config.toml
arch = "shufflenet_v2"
crop_scale_min = 0.8
horizontal_flip = false
num_classes = 800
kernel_size = 3
widths = [160, 320, 640]
label_smoothing = 0.05
adamw_lr_other_params = 0.0015
ema_decay = 0.995
max_steps = 8000
batch_size = 512
lr_schedule = "cosine"
Rows from block 2 of a small image classifier, named by matrix and row number. Rows with one number belong to one channel. Each number is 50 + 12 x the weight over its row's rms, rounded and kept within 0 to 99. All counts start at 0.
After each channel's rows are labels from the 100 images, of 14848, where the channel reaches its highest value: "top examples" is what is common among them. Only what is clearly more common there than usual is listed. The data: pen-drawn characters of a made-up script with 800 signs.
# p10: first pointwise conv (model.blocks.2.p1.0.weight, 160x160x1x1), inputs 80-119
# p20: second pointwise conv (model.blocks.2.p2.0.weight, 160x160x1x1, transposed), outputs 80-119

p10.16:52 51 32 49 39 47 59 49 46 60 66 72 51 24 70 59 48 55 54 41 64 35 48 52 51 36 31 54 25 50 57 39 51 38 49 44 56 61 38 50
p20.16:61 64 52 50 39 25 49 50 55 36 50 75 74 20 34 55 55 41 53 57 46 53 67 50 55 54 41 51 48 50 54 44 43 40 68 38 43 60 53 51
top examples: dark on light; thin pen

p10.51:56 52 30 61 65 57 64 60 63 42 23 51 51 81 48 49 54 32 48 57 45 61 54 61 40 50 59 60 76 35 52 37 52 36 29 53 42 42 39 39
p20.51:78 45 51 53 39 61 59 49 44 32 69 75 24 57 42 70 61 47 48 48 66 61 85 49 50 56 61 35 46 43 57 45 70 46 42 44 56 35 34 41
top examples: thick pen

p10.1:57 42 43 56 31 50 49 39 27 33 44 53 49 46 59 39 29 56 35 41 19 61 76 46 54 50 34 62 47 51 47 58 57 56 37 58 53 66 45 49
p20.1:27 65 57 38 55 62 66 59 62 39 50 45 60 58 43 49 55 50 42 72 54 43 39 55 40 63 54 37 34 55 64 56 53 52 49 36 36 49 57 58
top examples: dark on light

p10.126:51 60 38 65 64 52 60 40 47 34 39 52 42 47 50 40 37 50 61 60 58 45 44 61 30 61 52 58 56 72 48 31 72 42 49 56 55 25 45 50
p20.126:53 51 52 53 55 54 61 39 56 73 53 22 49 53 59 46 39 53 54 42 46 50 57 50 52 46 54 52 51 44 67 55 19 25 46 75 67 32 58 47
top examples: dark on light; thick pen

p10.61:55 64 22 42 59 33 74 50 44 46 49 49 39 21 62 62 51 51 50 42 63 57 55 41 51 53 41 50 34 27 58 22 51 30 50 47 49 33 41 52
p20.61:40 42 46 49 61 58 32 43 57 45 59 54 43 53 22 60 65 44 62 45 50 49 58 47 42 29 62 33 36 51 43 60 74 59 36 66 54 69 27 58
top examples: dark on light

p10.10:42 48 32 61 61 28 52 44 44 47 40 55 53 37 42 57 56 40 53 36 35 54 26 59 52 64 28 41 43 31 45 45 40 39 46 44 31 36 48 42
p20.10:34 50 38 54 45 47 45 48 66 50 39 70 31 63 55 29 46 43 59 41 56 57 45 59 60 53 54 22 72 35 54 37 38 38 51 47 65 53 49 46
top examples: dark on light; thick pen

p10.133:38 47 51 58 51 45 53 37 70 54 52 41 75 47 45 32 48 44 49 36 43 32 50 47 47 23 21 58 55 48 39 51 82 28 74 40 65 50 39 35
p20.133:57 63 45 46 56 56 49 44 44 37 32 37 71 49 52 54 70 57 32 53 48 52 42 57 55 77 61 32 48 49 73 53 52 56 52 73 43 62 52 41
top examples: dark on light

p10.115:37 79 44 51 66 54 54 35 56 46 45 54 52 57 62 58 46 50 39 58 56 42 48 46 82 40 43 37 53 46 48 63 60 51 71 37 49 35 58 71
p20.115:53 61 61 37 40 71 59 79 45 28 46 05 52 61 47 59 70 46 49 34 31 69 57 69 34 49 10 43 56 65 68 29 41 49 58 75 60 42 51 45
top examples: thick pen; four strokes

p10.77:58 51 15 42 23 55 38 46 55 33 31 43 40 34 49 26 59 44 39 65 39 66 35 33 57 47 62 44 55 48 49 44 45 55 39 57 51 42 57 55
p20.77:49 60 58 65 47 42 45 36 49 39 43 72 63 41 38 38 72 63 38 54 34 42 60 34 58 36 45 29 51 50 45 50 47 43 59 64 28 57 44 45
top examples: thick pen

p10.58:59 39 32 53 56 45 67 62 25 47 45 45 56 32 64 42 37 60 53 27 50 68 51 58 49 41 58 51 39 42 64 16 38 69 42 53 45 50 59 31
p20.58:50 55 49 58 64 41 74 85 52 40 46 34 48 54 52 42 79 41 51 44 48 50 39 48 66 39 68 23 58 28 51 54 38 53 69 55 62 47 65 36
top examples: dark on light

p10.8:24 31 67 43 40 31 48 48 39 54 58 51 51 50 46 31 71 37 41 47 50 41 46 38 66 25 39 55 30 61 30 59 41 73 66 49 51 55 53 31
p20.8:36 62 53 54 90 65 67 54 48 66 57 59 67 51 39 37 51 44 60 49 56 52 25 56 68 64 59 48 51 46 53 37 29 54 76 39 63 38 35 50
top examples: dark on light

p10.40:44 36 47 52 49 45 47 69 63 49 45 46 48 42 50 48 65 54 58 47 65 53 60 43 23 40 35 48 58 34 17 35 42 45 64 65 48 52 40 36
p20.40:51 70 45 42 58 42 53 67 61 74 51 42 52 53 63 73 39 54 42 23 62 39 36 37 53 39 50 62 45 51 57 40 38 37 37 57 69 60 58 27
top examples: dark on light

p10.91:33 66 45 51 68 36 41 47 48 51 50 42 55 53 50 48 20 32 31 47 47 39 40 63 60 51 46 50 53 36 48 49 38 43 40 43 50 39 51 48
p20.91:69 35 43 46 50 45 43 82 58 27 59 19 54 50 67 72 50 68 66 52 50 39 67 59 58 66 48 57 52 29 48 42 62 61 48 52 53 33 46 49
top examples: thick pen

p10.128:48 33 59 50 42 61 57 41 52 50 37 46 45 59 56 58 58 33 54 35 18 39 46 54 43 66 32 43 40 46 71 36 52 53 44 47 55 39 41 61
p20.128:43 53 60 42 39 47 49 61 35 44 48 61 48 24 47 26 50 70 43 44 47 61 55 56 36 42 56 45 58 48 62 50 50 48 55 42 53 54 40 68
top examples: dark on light

p10.114:41 40 33 52 44 69 49 55 35 50 49 44 39 49 41 44 61 49 44 09 52 60 37 33 45 76 46 66 55 56 32 43 41 59 33 68 54 59 58 61
p20.114:62 57 58 53 58 59 38 55 62 50 39 72 59 36 71 53 51 61 50 51 50 40 34 27 74 44 62 50 43 53 65 49 55 45 62 39 46 53 59 61
top examples: thick pen

p10.143:58 53 47 79 43 46 41 36 48 65 42 29 68 58 63 49 44 39 66 42 55 35 41 46 36 49 61 47 55 48 81 50 63 56 50 44 55 36 29 43
p20.143:48 55 53 18 67 65 44 40 29 42 52 36 60 68 33 66 68 47 53 55 47 48 52 49 55 57 53 51 38 51 52 43 45 48 65 54 70 46 57 58
top examples: thick pen

p10.82:55 41 19 53 45 33 69 41 57 32 19 50 44 44 53 51 47 51 37 47 48 57 58 45 46 61 44 50 48 38 50 38 59 54 37 76 66 25 59 50
p20.82:66 72 42 57 45 42 79 37 51 59 54 50 68 33 47 71 49 44 50 43 31 40 51 61 61 49 55 50 46 43 44 52 60 43 61 32 56 56 66 43
top examples: dark on light

p10.38:75 37 40 50 31 52 56 39 55 73 65 67 45 41 62 54 70 51 66 35 30 34 38 43 22 46 50 40 47 52 48 48 54 43 64 45 53 42 54 75
p20.38:40 48 43 57 26 40 52 43 39 45 40 46 44 53 37 67 55 44 41 30 53 75 57 56 49 40 45 36 64 35 75 57 56 55 77 66 42 36 31 54
top examples: thin pen

p10.101:58 47 53 54 58 67 43 63 52 51 44 47 36 31 48 42 61 48 26 46 40 50 47 42 46 69 51 45 63 54 56 40 43 40 30 42 57 45 71 48
p20.101:29 29 55 46 59 54 44 46 68 59 52 52 62 38 36 53 55 38 61 77 38 43 60 44 46 43 52 47 64 52 35 55 47 45 48 51 61 56 34 47
top examples: dark on light

p10.22:50 57 34 31 48 50 41 36 36 49 58 57 67 44 67 43 61 53 72 46 66 61 44 51 80 37 44 54 28 34 44 50 63 41 37 53 35 45 58 40
p20.22:48 41 63 34 49 41 40 61 42 55 46 64 50 53 43 61 43 49 51 40 35 40 51 46 25 57 45 52 49 34 41 28 57 40 68 66 40 37 64 42
top examples: dark on light

p10.26:55 42 41 28 61 79 45 81 34 51 54 38 55 42 41 48 48 38 47 46 36 37 50 22 28 70 45 60 41 47 55 43 54 39 60 40 39 58 72 58
p20.26:46 41 37 39 75 45 52 78 37 46 65 51 35 55 49 71 67 62 68 69 66 51 73 60 60 41 29 59 65 49 50 58 42 52 49 50 46 52 55 68
top examples: thin pen

p10.60:62 67 39 26 49 42 31 54 74 49 53 56 48 31 55 36 19 48 38 52 52 62 50 58 58 49 50 58 69 33 50 72 59 41 53 59 46 42 56 35
p20.60:20 45 59 57 63 54 71 46 44 42 51 49 67 49 48 28 63 53 54 52 55 62 42 59 51 42 55 45 39 64 32 40 50 50 56 48 89 28 37 57
top examples: thick pen

p10.32:46 47 59 50 28 39 54 48 44 68 55 51 38 42 32 39 53 55 45 30 44 34 31 49 43 32 65 65 26 62 25 65 41 40 67 56 40 44 51 48
p20.32:46 47 29 60 70 49 35 42 45 48 35 42 50 65 63 49 35 46 48 58 49 69 72 53 43 48 55 59 59 37 54 78 42 08 53 62 18 65 52 62
top examples: thin pen

p10.17:46 73 67 46 48 58 63 53 40 33 41 50 57 42 70 41 38 59 48 45 57 28 61 45 53 35 30 70 48 24 42 46 49 40 36 26 36 40 55 47
p20.17:50 56 66 49 36 54 45 50 42 50 53 38 59 46 42 48 46 57 33 60 60 40 29 48 38 50 59 45 46 30 43 55 46 60 43 71 15 69 53 52
top examples: thick pen

p10.52:59 43 49 37 48 31 41 52 35 86 32 49 27 38 54 24 53 68 41 48 72 50 48 31 69 63 57 35 41 50 56 57 46 49 38 26 39 64 44 59
p20.52:63 49 28 61 50 58 43 42 38 50 42 50 43 39 48 62 52 46 50 46 28 37 35 24 62 42 70 71 57 64 46 53 49 48 48 45 60 47 43 31
top examples: three strokes

p10.100:52 31 52 49 61 60 45 50 62 30 34 34 44 41 59 34 28 73 51 36 69 33 43 39 26 90 61 46 51 52 58 60 69 67 57 69 44 56 47 51
p20.100:47 38 59 45 44 72 24 51 40 44 32 46 61 76 41 53 56 32 57 38 55 53 53 41 69 31 50 54 42 61 54 58 53 48 62 45 73 53 46 64
top examples: thick pen

p10.66:50 47 39 65 52 34 39 34 52 59 40 66 40 76 57 57 58 59 32 58 23 45 38 36 30 52 77 35 54 39 45 69 42 40 49 63 59 42 32 63
p20.66:54 62 32 55 57 60 57 52 54 50 41 60 60 50 53 62 38 53 42 49 53 45 31 57 71 66 34 62 44 72 29 55 62 54 23 53 28 48 56 51
top examples: thick pen

p10.119:54 46 51 59 30 54 40 54 46 53 33 49 38 46 51 36 35 40 43 38 29 40 41 41 48 33 41 49 18 48 49 23 46 50 58 51 56 53 63 46
p20.119:35 43 78 54 43 35 41 59 37 47 50 50 43 18 42 31 53 37 57 55 46 61 66 31 46 50 27 40 69 35 53 43 43 75 46 76 41 50 50 42
top examples: dark on light

p10.124:56 68 25 60 35 40 38 43 72 56 25 61 38 58 55 35 47 24 66 40 39 55 51 61 41 57 53 44 48 57 41 55 60 28 45 52 49 44 35 41
p20.124:45 54 55 46 28 51 58 43 52 54 20 39 38 62 67 28 57 60 46 48 51 34 39 54 56 49 62 49 47 32 45 40 47 38 45 42 36 44 68 27
top examples: four strokes